config.yaml
fusion: "cross_attention"
decoder_dropout: 0.1
decoder_cross_attention_every: 1
Rows from block 3 of the text decoder of a small image captioner, named by matrix and row number. Rows with one number belong to one neuron. Each number is 128 + 24 x the weight over its row's rms, rounded and kept within 0 to 255. All counts start at 0.
After each neuron's rows are labels from the 100 texts, of 14976, where the neuron reaches its highest value: "tokens" is the input token at the peak. Only what is clearly more common there than usual is listed. The data: scattered letters and digits in many colours. In brackets: how many of the 100, against the usual share in percent.
# fc1: MLP up (decoder.blocks.3.mlp.fc1.weight, 512x128), inputs 64-127
# fc2: MLP down (decoder.blocks.3.mlp.fc2.weight, 128x512, transposed), outputs 64-127

fc1.435 [162 113 130 115 142 142 146 150 115 133  79 132 141  84 134 141 124 144  97 102 134 130 156 148 124  76 135 107 131 129  70 158  96 134 163 132 130  77 117 157 130 129 101 152 132 107  99 129 115 149 152 140 151 133 118 110 115 100 158 111 149 131 139 148]
fc2.435 [149  93  95 126 129 158 117 148 152 104  93 119 138 143 127 164 130 149 132 134 101 138 169 129  94 115 174 106  90  87 121 151  95 102 141 149 141 120 149 164  91 121 111 145 129 102 157 169 144 153 156 160 121 164 118 110  73 107 119 128 136 169 138 133]
tokens: "and" (100 vs 7.2)

fc1.492 [140  93  77 100 159 109 132 153 119 165  91 148 134 163 134 135 125 116 172 174 142 199 117 147 127 143 139 142 117 109 125 122 147  94 128  89  91 110 112 149 131 121 111  94 132 132 167 123 136 105  55 148 155 110 146 132 114 132 107 100 124 123 172 148]
fc2.492 [144 131 122 118 119 160  95  88  85 150 145 139 102 126 143 112 138 119 104 104 110 112 118 106 147 146 118 143 132  99 168 159 169 122 117 138 115 132 115 119 129  80  99 143 128 118 117 135 159 142  93 179 143 124 137 145 150 122  87 101 141 107 113 128]
tokens: "," (85 vs 14.4); "and" (15 vs 7.2)

fc1.507 [121 129  98 137 152 140 145 151 171 114  81 148 160 168 113 112 146 142 135 122 161 125 107 137 153 132 111 115 147  99 118 110 144 132 150 136 111 129 162 100 115 159 136 134 144 110 115 120 107 182 113 105 145 104 132 113 161 101 110  83 162 111 166 136]
fc2.507 [ 69 101 135  99 113 130 164 189 127 114  94 125 146 136  74  92 135 187 147 136 149 102 134 134 152 136 130 128 143 134 128 125 137 126 183 120 133 130 134 131 107 149 148 129 157 106 173 139  92 153 113 112 144 158 141 111 151 146  82 131 156 126 136 133]
tokens: "and" (55 vs 7.2); "," (45 vs 14.4)

fc1.2 [146 117 128 172  81  93  97  89 123 154 157 112  97 145 143 157 149 121 150 135 115 127 133 129 143  92 111 125  97 126 141 130 147 138  73 170 134  98  93  96 126 202 142 177 147 130  91  95 164 132 126 137 130 101 130 117  99 142 102 139 122 135 112 138]
fc2.2 [113 148 152 149 128  72 163 107 153 112 135 125 132 160 117 132 123 119 129 155 133 151  82 120 134 119 140 118 125 137 146 152  93 135 105 147 141 147 121 120  98  85 119 124 116 142 172 120 105 158 124 101 114 143  97 112 107 138 134 145 107 125 133 124]
tokens: "," (100 vs 14.4)

fc1.124 [149 136 137 103 163 147 118 138 123 152  98 143 122 115 131 153 133 115 109 120 161 103 158 114 121 114 135 121 179 107 105 110 153 129 163 106 126 103  69 128 109 119 120 143 122  94 107 139 171 151 114 111 134 104 161 163 147 106 192 116 151 138 168 151]
fc2.124 [169 101 123 130 131 178 155 104 156 111 166 139  96 141 136 159 101  64 125 139 148 140 183 137 100 116 123 131 126  43 138  82 116 107 158 119 119 148 108 140 130 116 139 127 105 136 140 112 125 135 126 177 122 129 142 136 107 131 178 120 107 166 112 123]
tokens: "," (99 vs 14.4)

fc1.302 [133 148  79 100 117  96 141  58 106  99 128 110 143 123 133 124 119 134 154 140 118 163 100 168 179 129 158  96 120 139 115 152 120 127 114 139 145 141 139 149 143  77  86 119 100 154 158 150 153 134 110 173 133 144 146  91 140 132 119  88 146 118 161  73]
fc2.302 [178 143 126  67 134 112 128 100 125 109 142 122 125 132 194 127 114 159 138 127  91 154 104 141 177 140 120 122 115 104 155 188 127 122  78 119 119 100 147 147 118 106 121 142 145 137 114 136 133 143  93 188 147 172 130 145 116 142 126 106 148  98 128 132]
tokens: "<end>" (100 vs 8.7)

fc1.315 [106  98 150 118 120 114 121 164 118 142 122 151 111 112 111 144 145 144 115 126 131 147 144  96  97 142 149 126 114 111  90 133 137 173 137  84 117 127 112 147 120  85  78 105 111 122 144 138 126  92 125 134 131 140 158  96 142 111 140 102 158 102 165 137]
fc2.315 [165  83 114 118 110 132  75 119 116 147  99 112 123 141 107 145 129 159 104 139  62 133 116 132  93 153 143 159 138  79 129 166 108 158 102 146 141 110 118 114 133 107 128 118 135 125  85 124 168 128 141 170 139 134 138 122 143 145 112 141 162 160 142 148]
tokens: "and" (75 vs 7.2); "blue" (8 vs 2.2)

fc1.238 [114 158 173 138 112 129 123 125 115 164 158 127  88  62 114 136 132 131  43 176 140 108 140 181  92 136 121  98  98 119 111 153 146 128 139 108 163 160 128 124 168 130  90  87 127 160 119 112 144 100 164 114 123 138 147 131 126 124 138 135 158  85 129 144]
fc2.238 [147  88 122 117 146  96 153 188 112 138 146 135 152 134 134 188 133 131 124  96 147 131  42 104 133 126 111 118 142 155 144 151 112 142 143 112 117  85 127 121  98 113 148 121 136 133 136 137 172 121 145 138  96 126 148 131 124 121 152 113 150 146 108 111]
tokens: "blue" (38 vs 2.2); "yellow" (26 vs 2.1)

fc1.494 [145 127 144 166  96 102  96 138 132 134 119  98  86  94 117 125 120 120  69 131 154  95 115 146 148  88 145  78  98 129 113 146  87 139 145 153 147 137 144 112 103 153  93 142 163 156 134  97 108 161 136 139 135  99 108 108  99 110 156 125 136 108 112 108]
fc2.494 [150  74 110 129 122  91 140 154 140 162 116 126 134 138 161 162 115 166 109 110 116 151  90 154 103 103 136 117 113 156 137  97 100 153 133 122 107 132 108 131 115 143 158 134 135 138  95 152 152 153 146 111 135 182 156  99 105 140 132 161 154 127 182 132]
tokens: "purple" (90 vs 2.2)

fc1.308 [166 141 123 117 112 102 117 127 177 109 147 113 105 138 102 128 116 159 116  98 150  96 100 119 122  91 138  95 107 127 130 151 129 121 117 131 134  80 133 101 133 139  89 134 153 147 153  94 122 172 149 131 120 109 116 140 121 119 161 156 111 111  96 138]
fc2.308 [140 117 125 104 141 140 110 154 115 125 144 145 101  98 113 179 139  81 130 103 129 102 143 135 129 131 114  87 107 171 146 112 118 164 174 110 128 127 115 161 142 120 136 118 109 124 130 128 116 144 123 133 110 193 134 128  98 120 132 102 155 151 129 165]
tokens: "blue" (93 vs 2.2); "yellow" (7 vs 2.1)

fc1.294 [139 107 127 150  82  69  62  93 136 129 126  78 109 122 157 135 147 154 149 139 151 178 134 107 117 107 170 155 122 125 131 121  74 139  83 136 121 128 110 107 154 103 101 115 132 127 157 144 104 147 105 148 125 140  90 105 120 136 118 144 138 119 141 104]
fc2.294 [145 135 108 121 113  98  83 132 136  77 136 136 119 124 110 133  99 146  96  98 155 140 188 131 161 139 126 111 146 113 145  97  95 153 102 117 135 140 136 133 129 136 104 113 140 139  88 140 124 101 131 113 141 197  81 132 102 129 102 108 191 140 134 146]
tokens: "purple" (33 vs 2.2); "yellow" (16 vs 2.1); "red" (12 vs 4.3); "teal" (12 vs 4.4)

fc1.70 [162  94 150 136  88 108  94 108 156 135  98 133  93 139  84 163 112 143  90 145 154 120 103 142 106 116 137 121 140 126  99 147 155 159 120 113 116  68 136  97 125 165  92 150 144 148 143 122 112 138 121 130 130 134 131 100 112 117 155 138 125 137 136 114]
fc2.70 [139  85 143 147 122 119 170 119 182 128 163 166 125 124 102 167 151 166  90 115 127 144 145 121 127 129 140 123 118 110 136  86  95 140 125 138 131 122 125 103 132 114 133 127 154 138 108 156 158 156 134 120 125 183 155 130 105 104  95 118 152 140 141 130]
tokens: "blue" (69 vs 2.2); "purple" (29 vs 2.2)

fc1.442 [145 104 101 105 130 138 118 134 117 135 145 129 144 116 159 130 126 163 165 131 118 188 149 124 168 137 151 148 111 140 167 141 157  85 134 124 180 155  94 116 173  90 124 119 116 186 145 159 133 118  96 161 117 129 131 119  72 117 145 126 110 131  92 150]
fc2.442 [111 169 131 140 116 128 137 109 135 104  92 131 114 134  47 122 143 128  85 145  92  97 128 110  46 145 108 125 121 108  88 118 110 155 125 135 136 102 130 124 105 160 129 117 125 117 118 116 132 123 184  81 142 166 116 119 126 117 136 169 148 142 133 120]
tokens: "blue" (91 vs 2.2); "pink" (7 vs 2.2)

fc1.76 [ 77 131  89 129 150 117 165 119 124 142 113 141 126 159 134 123 155 134 119 102 100 107 112 122 133 136 109 128 173 128  87  65 143 160 163 115 142 104 106 131 151 162 116 117 143 125 166 112  67 184 117 142 107 120 149 126 132 136 125 103 102 147 144 103]
fc2.76 [163  52 134 140 161 160  90 131 110 110 121 152 150 144 115 125  86 153 152 117 103 128 135 112 116 127  98 135 137 103 170 174 138 112 147 110 167 144 125 108 136 120 144 122 113 127  85 119 148 128 105 180 110 161 126 141 119 116 125 120 185 144 127 129]
tokens: "," (64 vs 14.4); "and" (27 vs 7.2); "purple" (9 vs 2.2)

fc1.481 [122 125 192 147 148 115 110 113 134 150 132 119 119  54 118 138 139 123  46 118 156  93 120 156 104 116 134  87  90 140 131 162 126 154 142 136 126 111 135 152 117 143  99  95 142 136 116 112 112 101 162 127 130 126 134 142 155 133 162 114 165 117 129 121]
fc2.481 [154 120 120 126 120  76 134 144 150 141 130 140 136 138 111 182 127 126 134 132 122 131  67 125 105 130 123 138 107 134 133 142 112 138  90 100 117 111 121 149 148 129 128 140  99 127 129 134 175 126 203 138 122 140 108 132 147 103 125 158 133 171 112 106]
tokens: "," (99 vs 14.4)

fc1.378 [122  90 151 126 114 119 114 162 123 146 114 140 127  94 112 141 131 140 112 152 163 182 155 104 111 134 169 141 112 133 112 129 123 135 147  88 134 124 113 158 146  99  94  96 138 146 155 162  95  76 110 148 147 121 147 100 141  82 111  99 179 121 162 123]
fc2.378 [169 102 129 136 139 135  69 123  85 147 109 140 141 106 108 148 121 128  78 127  88 147 104 150 106 118 137 141 134 106 157 154 128 153 129 139 140 113 121 113  94 113 105 135 115 121  60 130 157 146 143 169 146 114 154 111 127 136  94 145 163 120  86 109]
tokens: "and" (100 vs 7.2)

fc1.111 [151 132 136 136 117 160 132 144 142  52 130  85 143 103 124 142 111 133 131 163  89 159  96 108 150 123 119 117 152 131 148 129 107 117 116 186 103 121 154  72 135 108 170 119 114 123 135 132 154 130 153  95  85 160 134 113 109 122 137 100 126 112 118 104]
fc2.111 [174 102 121 149 160 130 140 145 151 124 125 114  88 127 117 148 121 120 122 104 122 128 165 126 131 129 134 154 117 117 125 111 143 156 143 109 111 128 119 142 145 139 150 118 122 128  67  95 190 155 112 149 148  77 150 139  85 176  94 131 124 184 150 135]
tokens: "<end>" (51 vs 8.7); "white" (24 vs 2.1)

fc1.171 [132 122 134 133 159 123 134 160 118 135 162  81 158  64 157 107 123 157  99 109 146 153 101 146 174 125 182 124 110 128 173 102 125 101  77 173 110 154 170 136 114  58 104 150 145 120 123 149 147 132 125 139 135 118 148 114 149 106 126 129 101 105 124 126]
fc2.171 [122 100 122 154 133  58 122 128 140 162 168 122 126 124 160 116 149 151 147 122  70 102  78 115 126 128 131 163 134 195 117 150 175 124 109 140 107 103 118 158 145 126 121 120 123 114 109 138 168 100 160 142 135  99 103 131 113 132 138 130 121  99  95 124]
tokens: "and" (98 vs 7.2)

fc1.247 [157 126 138 112 132 143 140 126 145 123 127 126 132  79 131 151 131 177 137 147 133 158 117 107 131 119 128 150 119 120 112 107 106 154 127 116 160  89  83 108 119 132  98  83 113 138 177 155 149 132 153 160  72 145  97 115 123  96 158 117 110 107 102 119]
fc2.247 [106 121 133 131 125 136 115 107 102  93 116 156 142 132  95 124 111 103 133 128 132 171 189 120 133 143 131 119 137 135 123 136 111 150 125 138 116 121 134 110 121 127 126 120 121 124 116 122 105 105  87 137 112 160 127 132 147 128 137  90 188 130 147 139]
tokens: "blue" (65 vs 2.2); "orange" (14 vs 2.1); "pink" (9 vs 2.2)

fc1.57 [ 89 129 103 186 117 113 119 128 124 114 115 135 150 103 108 117 113 118 109 150 134 114 110 186 128 139 107  91 103  98 101 140 124 124 129 119 152 137 120  74 119 138  95 105 132 117 138 117  92 142 137 133 140 158  88 147 139 147 145 139 128  72 151 111]
fc2.57 [139 128 101 132 121  97 122 100 122 157 122 134 145 160  86 120 116 182 126  88 111 125 141 126 106  93 122 131 148 158 122 130 133 168 120 127 120 116 106 108 110 165 136 123 112 136  70 113 154 153 136 113 165 140 131 105  99 144  69 160 157 119 150 139]
tokens: "<end>" (24 vs 8.7); "2" (7 vs 0.8); "q" (7 vs 0.8); "l" (7 vs 0.9)

fc1.154 [143  88 133 122 123 130 139 170 139 150 107 130 138  88 135 123 127 134 109 151 150 150 135 120 110 120 128  92 110 111 103 138 129 139 171  87 129 103 107 156 112  93  78  86 129 129 123 155 119  90 114 143 131 135 144 112 161 112 142  87 155 105 149 146]
fc2.154 [165 122 129 125 120 138 108 128  93 170 116 116 117 133 121 160 132 152 104 131  61 114 141 105 115 129 153 128 151 119 133 183 126 155 104 128 135 121 121 125 131 126 153 126 135  98  76 141 148 139 140 179 116 103 119 111 137 130 130 131 149 129 143 144]
tokens: "<end>" (53 vs 8.7); "and" (19 vs 7.2)

fc1.267 [114 137  98 151 101 109 114  89 123 137 154 114 134 146 138 149 122 115 158 165 126 128  89 119 128  90 119 128 140 136 118 164  97 142  85 150  93 126 139 102 123 165 162 168 126 152  92 110 174 125 122 128 128  95  90 108 165 135  97 140 124 149 112 126]
fc2.267 [145 102 134 133  98 132 127 158 139 117 138 127 118 134 107 144 121 143 162 107  70 140  67 138 146 150 142 114 122 122 121 166 130 135  96 136 127 129 115  95 142 142 119 133 174 117 172 113 128 130 114 100  88 143  82 152 109 141 111 115 106 164 116 129]
tokens: "," (100 vs 14.4)